From a checkpoint of a small image classifier.
Model: arch resnet_bottleneck, activation gelu, depths [4, 7, 7], widths [192, 384, 768].
Training: soap at rate 0.0017, 20000 steps, batches of 256, held-out accuracy 96%.
Data: trained on reaction-diffusion patterns (Gray-Scott), 47500 training examples.
Rows from block 14 of a small image classifier, named by matrix and row number. Rows with one number belong to one channel. Each number is 128 + 32 x the weight over its row's rms, rounded and kept within 0 to 255. All counts start at 0. Numbers have three digits each. After the name is the row's rms in percent of the matrix's.
After each channel's rows are labels from the 100 images, of 14848, where the channel reaches its highest value: "responds to" is what is common among them. Only what is clearly more common there than usual is listed. The data: reaction-diffusion patterns (Gray-Scott).
# convs1: 3x3 conv (model.blocks.14.convs.1.weight, 192x192x3x3, each kernel summed), inputs 64-127
# convs2: expand pointwise conv (model.blocks.14.convs.2.weight, 768x192x1x1, transposed), outputs 64-127

convs1.90 105:117183117114075129090177133071167160156132116136083133170127143143091141045086149209133108127151147176088119137110092116061146094080070109129243123180090124128140123109166140118136168106140148
convs2.90 099:093128145137082135117109092136123194144138151078125079063104088162143136153147116106189160163163142111126151115108139160133108175110126161117072187116106173068110107170181105115099121155130174
responds to: feed 0.022 kill 0.051

convs1.33 097:163157137140098135176139104150120122132163079112136167141120133104186088159098074151176071078129166194136112135074126170116152063101097092187133141129189098123067113083136079066164124121091098
convs2.33 107:185121151143092115152139118142114135160107208179052147168095140172080144148125126085126162141127115147128123120144101104164133142090097129126129067138095133136123120120108176154162188114085131
responds to: feed 0.034 kill 0.0618

convs1.191 115:185060085121146132077109081168113111115110113120142130105161126031112154161137155147131140107105126157136128141129125096203147146081108171149168118096175087180090133078152179116148111130174151
convs2.191 116:084127100117141151120054114120131144109149141094147090126184093112124131169150125153168091103121104190157147122154149155103087142153125138120132145146120138119141150112255105140143036115194127
responds to: feed 0.018 kill 0.051

convs1.37 121:164104078144170143105117092091096077148100111122132128111131110105118136070108133123092128127126132107139147100087089077081115189126137073158189173114094069121116056172122108060143146159140129
convs2.37 120:118124103075138170135145101130102108097100107107114126160162121129149079129101101079114132130121085073118214090140084183126151078058093109098142141092123131183119154075128114125160117108120142
responds to: feed 0.039 kill 0.058

convs1.127 095:142211137095175137120068139126121097098144129067138146143155141096038109145126092163094122135144172128141113139139114129183163092166092119169057115115133115115199141168067144102166142075067164
convs2.127 100:127140060106110104174095112093078177104124178132123125094152145157110139173107117137093190118095115096116107094106134117111120111125129109172139136067094084106106096178098118106151087113091134
responds to: feed 0.026 kill 0.059; feed 0.026 kill 0.055

convs1.71 096:097170106131170114127141113139121149120121139111118144132118143078095115126182144153094094136108105125107157048119107128183078122119114203145124155131147153140063098112200130191140144131107137
convs2.71 106:047085145175142116096115130159123149097150096167117113171117116139170163165090199172106059101145119072125133160142117114140114168169159113141100154104138097071143118090142121095112145106127133
responds to: feed 0.034 kill 0.0618

convs1.45 083:145138157131170181140159095070139128174120121066182077149145113117151112120093185177183101084133134134144130156117110127170103131138134194136053146152155125162110145154122144115155144121096131
convs2.45 088:174147083077114162099117067174129160100112117127063167145097094121135132139135177250082091183115092089124090065145111101173125122138101132167121151122120057138121118116099156145110083105106111
responds to: feed 0.026 kill 0.055

convs1.38 093:167134147147152143167069155173098083113150109096201165115116109188112093129121121181129148108118157141116106164137166094107182079133106110128112133114149113124135104176116186109120171094093153
convs2.38 100:152112101073163184111091118139145086148161041070114155093100179120145114117130158106180038091111087126107103055166102138126122151088063172162133145075164065136134129122112042091135100161194105
responds to: feed 0.046 kill 0.063

convs1.55 101:138146091129170115173092116159112154165131077153119117178102157087150135110161137111077140139089066114135094116161085114128110112144105139207117098062123131088068142080080157119139083133097103
convs2.55 105:169106131131087139104180082128095169118122089135149134130113153141153074109142110111128112129113109143128093134118157152094087121144078108120164082100150097130168127136125162110089131114160122
responds to: feed 0.03 kill 0.057; feed 0.037 kill 0.06

convs1.18 098:077184113100149105114163115139127163114096100088080130086098115140131145114140077145126103099136110146118112076137142086026135155190130126072121118138141166142084157125159160155172169146152165
convs2.18 097:043113122137125157184133139070115129137106120071103215142127193115146102167172143102147120135145151128135178109123150061063133153083162169123165136106102150118085103154121162145180092121070134
responds to: feed 0.026 kill 0.055

convs1.101 144:071103074151118114133141120040161130082205103170104153117094126153186108125137141095110096122129109117166128117134085111007164192131182169175161160147176128153121116164088118139147132128148103
convs2.101 098:153177108119139130130163150135158124131147105127065097132156180082107118134152113173130131114095142110141060126110131117120150114079132146125102108096173070110128105091156117085143131130116078
responds to: feed 0.039 kill 0.058

convs1.137 102:163191134157160147159170104156108115119129133185142152117104110146143088089137161095103161155127183119106138133083154113112122141146158132125088113146157069111093100078093124118117110143128144
convs2.137 099:144139166137127153119095120136135184150162103118116189109128089130080104128100182098071100156111188099133130116119128162150087127072130139084121096152055169095076138167126098179119117073139129
responds to: feed 0.054 kill 0.062

convs1.106 084:139094076169120139120166126057134185148148143154100119080167119129102132135090135129200130144084148177108171102159090132112128159120162128157125141145170151139157172126069183132099142118102101
convs2.106 094:119152137133156125117192075066106107099106109126102115163137081083150176072102069099099231124179176127141141112158126145160106153218104154140106158145138176111147132099075120090178115170136109
responds to: feed 0.018 kill 0.051

convs1.40 096:115147087125111067073120114087103115132155119143104106114053107176132157146080119171159187145143095127136098121091132126132106077137132119174132094090141124170105173167081114110123204112088107
convs2.40 099:143128145145081150117114174107118083116137131110169157103095126144116159049169132148124128174190191119138145081136086163125124107099189115186168140116093089079150113168150172136132078145122081
responds to: feed 0.022 kill 0.051

convs1.105 090:143151172125137180128112133063044119139160098086096084183140097089148136144141150075116132158130055138183122109141101060089121118137121128142110082133152083111066103139071171120096080127134075
convs2.105 094:146141103119103092077162130119119114110144081117109123109028103165124145075184146169133125132131172162154124156190162171165108139095146116151169151100108118134131120120111084136072094131146136
responds to: feed 0.037 kill 0.06; feed 0.046 kill 0.063

convs1.64 106:184156139094136168121185083089071113144104084083166123148134138133123114132134101165175103131129162093165143156136137122150184124158172152126233146128125125145180147131087128114109164131101170
convs2.64 106:184096097148167138158188119169116089136105094139133121134084121109095107080079177149177139164095150160175108144092173152097135103087141078139143221117111113131144108128128081171120128136096105
responds to: feed 0.018 kill 0.051; feed 0.022 kill 0.051

convs1.72 119:130209178129138135134113119116094100118093113035121159125094172134197129084131089086133082151114129150167170181085158140111139066196104124173214146130184200119099131120120110122087093105100142
convs2.72 118:101108149131114134131126110141105171157160092141107082111082178115174147124147101140154200078144130091160190154161117130120052161194136133131110176155255144198099134126126154106079140169050092
responds to: feed 0.062 kill 0.061

convs1.123 093:184144122140125086111139142115126156202111099105201102118116145127043122119116123166101164082156144169142141094157121121131138170090152103102141160066131127180063072156127144183097083073142107
convs2.123 095:150116174155137155072146095176124164116132128121183197126124136164216126096162190153151152192150153114098154159078120112063130135179119098113092126135056122131165151112170159102066139048117156
responds to: feed 0.078 kill 0.061

convs1.168 082:119110084099120074131116152121124117124166157101105071119125121099166112154137087176141146142086095123135132115106092150141151076210135141124109136207123120118146129099128162203176125123161128
convs2.168 091:092142086140123075110147131121140121117083132167172085131124158091157078133135142138106116145133137106096089222136130077147107135136163127125163132155111116157167083121132159088121192153143152
responds to: feed 0.062 kill 0.061; feed 0.03 kill 0.057

convs1.91 108:115151104119115158131077208092121135126122103158134154163167145071138132149122107132153103149111088120168140163101081069087126082062134104157117101118221127134118119098127167160097136203159153
convs2.91 099:165086141144134055148105192153124108146119098119169130113119122175114109149105106096077132171115137131024109086186215147147123160127163113130113181172141117119147143144101142134118131135121101
responds to: feed 0.037 kill 0.06

convs1.54 094:175217128177188109119105140081147068124096106158089147118173100144131127081157121128140143196116159090111102115139164129168117175147106149122137116126105072151124156088115180096078139159143031
convs2.54 104:062162144141222125144140096118139140147103124108062110177163121122128147126160161109144131114175093143114096115155108152139186138131110147130106108109119150108102152136139124141156105111131122
responds to: feed 0.018 kill 0.051

convs1.8 101:043132116107127067104122120127114131145167179189096152120141155184212078121173146081056188089151105149127158105136114132094173090128137123172045158167116123127138125088103082145164116187167102
convs2.8 099:156102168162150150151122115151153095160136188122147117106046141088132110107132167106080106171064178162122168119151152094096176099125144134116182099122135136125165187158151191152143151113124131
responds to: feed 0.058 kill 0.065; feed 0.03 kill 0.062

convs1.144 092:109173122088117164149203156118115159141134088149149132131093164098124075083121156162101120144142111174105155172140161187088123113096130149081104111094128108142114162115100099136126136163142130
convs2.144 099:124076171147106129098115155113169126103132124101093146100102083140098099136209100075128140110163106113152161092138133143113140132124150122124085094089116098190161117144131160158064139131132113
responds to: feed 0.054 kill 0.062; feed 0.037 kill 0.06

convs1.48 091:107075104122096165133164143124163080139153112152109114178157089151100133107179122164161104108110115088129186159076113118122131125121126194119128190168180151119162123130145151166110146067165125
convs2.48 091:082156135139121205148146128092093078160128101119105195142168168120118118154157139122099056172169099150075162121142149136110086177128078143124100092075155103170153120153142105118071202113115160
responds to: feed 0.039 kill 0.058

convs1.176 088:112152156115115210096127075144119118086182209061122173097114101118112161109189125160140097092108098132133214109151204118131128169126137192076070118084138115174090128083125165132086147127137117
convs2.176 100:065137114144121100188108110083155074105079143132154113111165126139223134152044098147182133114148128093156163107115145150152144099119151131129092129134177075108172109111121184139118185128146137
responds to: feed 0.034 kill 0.0618

convs1.80 086:123129109152143102107181208093110074177115127109163145204141151181204081119122108158118134167106106156136119188105102103090158159116125109158105164110159127199093090156111155072126151148121120
convs2.80 092:098163072123126102159142177110124148114113086079142111155159113101127145148113090124104074095145150140145092125125052124138097156088172101150099122139129189131115114136124111091082099156141162
responds to: feed 0.037 kill 0.06

convs1.116 085:183139070135112118094139166116130120129101137121073138095097182123129134158125117118150149103134162104142115116144163158103115080133028126171058102104180125114125136128145131094091144157150205
convs2.116 095:081107089118118104130154127122146124131166135172149095111143127096107160210086144148124091144134162108109116178114153123108161115112137100110099103127125171115065167114100144114151145152146158
responds to: feed 0.078 kill 0.061

convs1.160 101:136092121091179094075117142131115177159181136073088134127116101042184079117126121096190092107147147166136131159115140103174137142182084125120000168125138109141085108104180148139124142162126132
convs2.160 105:139096101113158112137132128107164109138135099126109094089104101109075176111113142246103085093116133104123136140100204154124156145126099132131103153140118126169141102124062074171046066123141075
responds to: feed 0.03 kill 0.057

convs1.100 092:042106188129170210129086139106133170171176091108086125140139143120117100106119130132113168070078178120142142147141147113134157149126089087089083121180136228118070076119111102128102106122124151
convs2.100 095:079112115144211072163115094151112117093162100129137147132089091089124138092109090133176113123127165214118122079185128094157130120060122138114102104106158116159140139080124134152153144158103159
responds to: feed 0.018 kill 0.051; feed 0.078 kill 0.061

convs1.107 092:163185104117138107153139166053135106110170137168118171192158137125123087120163150193119124094068171132145134112120102160157116138156143175048138108125132147060178104116096126099114138139172083
convs2.107 092:123144114105187151082123134130141095154126099155089135117093096149102124136206047161169184097112140161133144109125147135095046129168113102153144158103158186111166123181137084130104114115123143
responds to: feed 0.026 kill 0.055

convs1.98 099:114116182152130135206178173080155154140100091109105080187146137185161084082122088113126144202134099132081056074152104093076132128099108064151101088126122130098098098118114131072114144093165133
convs2.98 100:160111149098148093102104082106141143132160084084115093161255134063104086203160177192150137139129113103117104156108171125120143123108119125123156091184175057128105111139094116106135130123139148
responds to: feed 0.046 kill 0.063; feed 0.037 kill 0.06

convs1.21 085:124127100123146137135148146123104101079156113123141114132090136121180119128158102068130063143151063077111118154124168141131156077139125113152045137165102142128074177098111054130144109064079072
convs2.21 095:186112164148105125157137159106160146132105190155134119164176103071165117119125123149144089088187132132146111153157147130194149075190113121170155065091118143114110179133109067112179121124081179
responds to: feed 0.062 kill 0.061

convs1.99 128:216143110154124154162116119125118075091165147126084104109132148073109148119096120144158138127127122159111156103098173078132122073114132126169096156093103150089146108171144117137183148109131088
convs2.99 120:082135078097229155139122143141181143121137127171118166157179131129138157087229126147125191151141143137138111114071172132163120129087096147119120172093093108166126111136106101116113102116067121
responds to: feed 0.078 kill 0.061; feed 0.062 kill 0.061

convs1.112 107:132168144132099166110149118064153112128097148194094094117085097128141096116122112060123139098119170126148164161132105155099148152154131176179109177103129137104178090145119163104059094118175175
convs2.112 099:181127111150143138158101140158115118172137129143112149144126144179102135065121132144136127224140145110154165136146103088123112174107158177087103065099108132152120156144173088107172093126031092
responds to: feed 0.058 kill 0.065; feed 0.026 kill 0.055

convs1.126 145:157111108149173136130126107142104134124113117102190108120146105086143108188136155124146102108080142165144071131178135077094110091126146116131150127148088142095194128061166160179125068110140150
convs2.126 115:131108117075056090082098116074098072142102168096135128103104074066114108156123090093085136150078141132141112080153160132180110113088172132156179101107164083147130101132125103209166070104169117
responds to: stretched; feed 0.062 kill 0.061; feed 0.014 kill 0.047; setting: feed 0.039 kill 0.058

convs1.122 086:091150133149127077154133139127118192116171057102173134082095105146163094096130169164188158155150141103100101119121138124120087113147131142119167134099123080076076109147137115090115095136164177
convs2.122 095:119078128132131151116095086149129101151079159099111151144094106141088065120187144095207051081084150042181215137102182162110067136111197146144093107135103158104169129135099109116066083118124138
responds to: feed 0.03 kill 0.062

convs1.153 098:155108089150096130172157141079143099145136064213091102110126121144083159131135139102095152132165141130127203140109136098047092133117125086153129146192103125136162127131056112170101165064160101
convs2.153 109:116131110079151121133160112133133130108114058116155184078117077109090078107174133147161138119115097142104182096110107113120156176140122125193154166108098104128122109115140123165077120171106141
responds to: feed 0.026 kill 0.059

convs1.167 091:098082145076105150084093143140113174115159137150077070129137145087188090088139094164191146144109106145148119102205112072126092132124093144108140124094135135126168075087100081134093099086109135
convs2.167 100:125161108205105109075119153111144116128174178164133163135053132122141196139097138128129087087114094116196126121129111107144098142201136139147128063085102176022091101147114118095142074124146121
responds to: feed 0.054 kill 0.062

convs1.150 099:096158127159155177144127119127127113110145162135047130145093106104206112081128137183116189110111127119118073172122103111075156128080130103156113089130135099116078082107122203132176184067154156
convs2.150 092:075132136129021192108099091090113099095132111084156109138080174116117176129114148146115091080152101089106126135103134171097125162154117110109123082147136133071084104077155153170113086122152127
responds to: feed 0.026 kill 0.055

convs1.96 101:140083071145074052078099086061161100105140135118129173078097113187116166073148111112064111092138157150105085156143095112180066114124163085102065096152118155051115119134145110162112113150113160
convs2.96 114:114158088102150180168100157141119137139082106067182209090097166165091130148139136179056104092154114151117144100183058114156101176135119129156022104127107101101104125118112156170114134117092115
responds to: feed 0.03 kill 0.057

convs1.159 109:151114127130163097122092128094158126185125098070101069128122130162184125081116090171150123155133096128107119104132079117111120088096135136117136096148109175083095151051138138165128204118156144
convs2.159 106:078088136071196171085149174115104175095154160114112118136128087117142139108134107125100078126153060166135121119085128128117135155064119107182141143160101111140111099097132114153103100098127130
responds to: feed 0.014 kill 0.047; feed 0.018 kill 0.051

convs1.9 106:126085075148116145079152120113136144092079124144068124108154152146136136061186136055119143132145118165097121157136141072113142166131153117143097147119111047122092171154166133137113145139134107
convs2.9 101:091132107175125132099133246105151182133148128092125195108098140131066138196148194055120144113189126124123090168153155139089083083167134122123123154165071185150178130169137155152109143122121195
responds to: feed 0.062 kill 0.061; feed 0.039 kill 0.058

convs1.179 090:144140101140170117141181118178098137138104151091145153085117139153107131097149176186180178129151138082166141135109099134118129053127093169210102121150133104103111121114203086174097153149151153
convs2.179 102:072175152135136122157112122156146174108089077144161146096071134122080082195177173170133072129135162124128117141164134099137133146153102158135097127072126142172113177117101067147154131126182155
responds to: feed 0.039 kill 0.058; feed 0.034 kill 0.0618

convs1.120 093:159169166108101084160119151159212156105157139124195205165150134189093210175116129203136141150168183108079118114135122126154164157163092083147147137111177130094140103112128170190147172099116183
convs2.120 093:119165174103182160124088135163119153181135153154108100117204105077074145132144141137160113123131119143137174101148185102097142111103136120134096200169100099134103125099096060120098134147063126
responds to: feed 0.026 kill 0.055

convs1.136 088:094109098158144120164156070096121151153107113121188104117118153129125062152218137198150135142116192101131109113159076190064130086129106139173085073139115119117132145109137096173117115140123128
convs2.136 094:108112160125110177142122114123161123148146154182119142096188139139096126096192157154108148144134121140135084093089147117140106098165161145131125129124097134120106098182108118116173193133150132
responds to: feed 0.054 kill 0.062

convs1.52 118:138155154144151111132152140103145091188139143088147089144128117094173105139135096100089153131086184084160141150102131101183106086156097101141091181128101137114167099156087105128080111090085145
convs2.52 108:120135128089118147114139123102104131115171147118143170141184155141125099125162122150096118086131095171153111069172089115079170126076125091139127123097134110149162126154094087157099116153086102
responds to: feed 0.03 kill 0.057; feed 0.054 kill 0.062

convs1.26 098:114063080142134123113097131128109122137157124124094134108085125131106088130164143204143090146121128133079115170111145104135129141080136163124135143207118138159124103142184193123131163148115151
convs2.26 094:138152117118185174178104090186101141129143137125085129117083162195142143133125152136093074153090087113148158133097170171082106142070121122104125125162143128068086108115123117150151159096083185
responds to: feed 0.03 kill 0.057

convs1.177 087:111138039110099142125133111126140152161152100144132111128111101194184070086144173159141169184130113152129117149123181174115111148083117182097104155162139133110077146130152137114062162129135125
convs2.177 094:108085145104075143124138114070129092171141124128208121143155130126128161122122134138114211122119123117141105159103122127124161128084155125125157142189147067125166095118116138098109083158117146
responds to: feed 0.018 kill 0.051

convs1.29 097:163091115128108142049085098092073145089199114201145120122120161149125092095104140166125117141107138089102144143100167097127132104172151151127102161118104142091136120092085105105123125077110147
convs2.29 100:108164133141092151146185116091085125194154106133040142193086126110147160148112111078152113161143155116112091152131149089090097163108074158152111142102099141099106106054155124080170146204170119
responds to: feed 0.022 kill 0.051

convs1.124 105:193105129163133127141176141125114151116123120176094109144105165166081189134207113123127128075133137119084163081116126122121167103100090121178135136107101120165063101139153137073172144057160153
convs2.124 107:185112096125142122124161149152144136139133128124126098092178052103125139133132118127062078102115095136149159178178140179157075129101112109202099151136122139081118100106123155103149130211150112
responds to: feed 0.062 kill 0.061; feed 0.039 kill 0.058

convs1.76 110:086152137076147148124153143079116103113126085096093116137107099048129128114141146116132130150130138147135125157141119166182146084133137057159104163124134085094136132150083119131150101160131087
convs2.76 103:116121118116113090148120177117121109149113111157128106144128117164136094144148144096104103072116132135107109156126144123143183180152121105193101081098121199111119121114099205110122132139116147
responds to: feed 0.037 kill 0.06

convs1.140 098:132137124186167187184124095134121125141114099188154104181105117154166097150136079128118108136097088126130112158134117163125154185160131141126150117134156068106156104132070154148122141108118199
convs2.140 102:078082114148092099121102157144135153174086101109158114139115118167124138077121131153056105098129167156144063145064150100130069143191211119089104087134181082137135150156153108095099151130091117
responds to: feed 0.034 kill 0.0618

convs1.75 094:168070147119135141117189134115103118088099100210106111107144129176100104142174155109176131134154157141081111161135081132184117105103123158154092081151100116136144092096043150093119134114116111
convs2.75 099:196147137070114132143200115141096109136096095070118169139162092202103144138159190127139127160097182100098091102162113128152146132171115101118159120116109093140153104136161141208128130143131123
responds to: feed 0.014 kill 0.047; feed 0.018 kill 0.051

convs1.19 107:164100098113072105123129125149141162171180140147106135140122118091143152213102093157164137112136165115119117092130162150155125098138123103118170119129106131106113107129135151122094140158106161
convs2.19 106:146133077119139145118196127155115108114162137147102110095152141079106115091138144130104113117142115119119130102113078175122106127109101133081142121107095143099142152086163132110129152151128131
responds to: feed 0.014 kill 0.047

convs1.181 095:115103097104138117108125084124151115137153252136117127120108169148117142159109108112131118130123098060110132126141152073108123137120045118153135169100116179108085162138141144161129119218120110
convs2.181 112:129140085113183099123092132176110101094122173156073133103084131129137099111180134157163128095107203210097100146111137106114141102173105136066172108116083107120188117152135158141131180152088140
responds to: feed 0.026 kill 0.055

convs1.81 108:204119179136128144160109154095146101146114115121136186162112125115179099097117131111132117115139147102163107170142162131071172147186124134183110149155154111102104133088117096146097143097183170
convs2.81 110:108127090153126164089125080161170164135145079105122117166111091098162155093152073137146115155143163071144173119107107144086094112167122144100091085094186096165166128102137140083138203160114165
responds to: feed 0.058 kill 0.065; feed 0.078 kill 0.061

convs1.46 108:100130081160116144183128108130112111143152140150092149185114140157150124125154128106071172095111175128168110141117117155208104081117117103089140110084168126144188130139122108153157067098140102
convs2.46 105:127160099105148114118066117089103145132085139121089089185179121114115135111081118118147168125071139115123146128153116115123138130089100134132247112081096067133115200123126156091145123198135143
responds to: feed 0.039 kill 0.058; feed 0.062 kill 0.061

convs1.95 093:112100134123124118158133161110129135133106143068086143081137112154191119120145092168174129089187147083122144172142128111170128163100071117097122167109096115129068095100072125159070161108079217
convs2.95 094:134129143153144098084102165098128083152125176147149143086146142147108153101174170114107148111162147100075114088130089148144094108164119089186086146158116111166121072134083128110129128149115072
responds to: feed 0.018 kill 0.051; feed 0.014 kill 0.047

convs1.39 092:118134132100077124036181110053097183091171118125125088081114109176180092148199141107129103164104106126138153201122083102120138165105122114075099129161204145160171161106121166142129176161154107
convs2.39 097:115141144134067140113133106119140169144111146171075126150083163146157152075072102146103166086100140109113156128132160141134094120113150121104140143104080131073147090096086142183080088089151098
responds to: feed 0.03 kill 0.062

convs1.87 083:173136164186126143120137132131091126100133115191228149087095147167149138142187079177148079149136192111140163143127141167109143136132146167182084128144152164126164063125061103158112162142138131
convs2.87 089:132160132134120146189175172114199064120130122066092146105120139179083147172113149121133153137095127134114137106118080158093093116102134115087127109112104153131095159133108096167160118105118106
responds to: feed 0.018 kill 0.051

convs1.15 092:078154099155141215099177179082098146116125131121110133109150161150186116140122112188128099164056134126084058128154135177067094110093139133119120116170108092147103136079194096132153226132093150
convs2.15 092:129162108124123097129135082128137129116136098137107207124146094130124116120155123141134097141132113097099163137149116130125118170092114138110081163080204132153128076093139132104095178103149129
responds to: feed 0.037 kill 0.06

convs1.61 104:066160099119096121093171193094099195088155166087134137149155136128100071163164067180166123143104103121135143092101151116137128054126172140132110137125141098090058103101114174141192140115135145
convs2.61 093:132155150162134103132146152183115218134123148084098082149082150142173099191131109112117121140154103109159174111154162102133145091142146125141102090123173093084135147098126126124111073149119172
responds to: feed 0.026 kill 0.055

convs1.42 116:148091140126093109121153124123117131110123078155131145111097126077099073150141121113094127160140103155129127109092069121114100187124109152157163139124141072132161046196121113149191137163133107
convs2.42 115:161110117082059124129174163132116123162098094083137095119234123184110104120087124056106147148124077125106116098117090104148096168124136108168115129112092118118089098136150157156125161100111137
responds to: feed 0.039 kill 0.058

convs1.135 108:071093107088117135089071097211061132092120120168145099137110089155084103106129132098138144088164168142146142114095196139164140127111087134113194112145094079107094148156189119186121148156238095
convs2.135 110:096118097127103171150108154132145168126076169119075122121125095150112158118122184143128091124053148085163149185127163153122138153123141141092180162114087073123142169153098165100158073128177145
responds to: feed 0.078 kill 0.061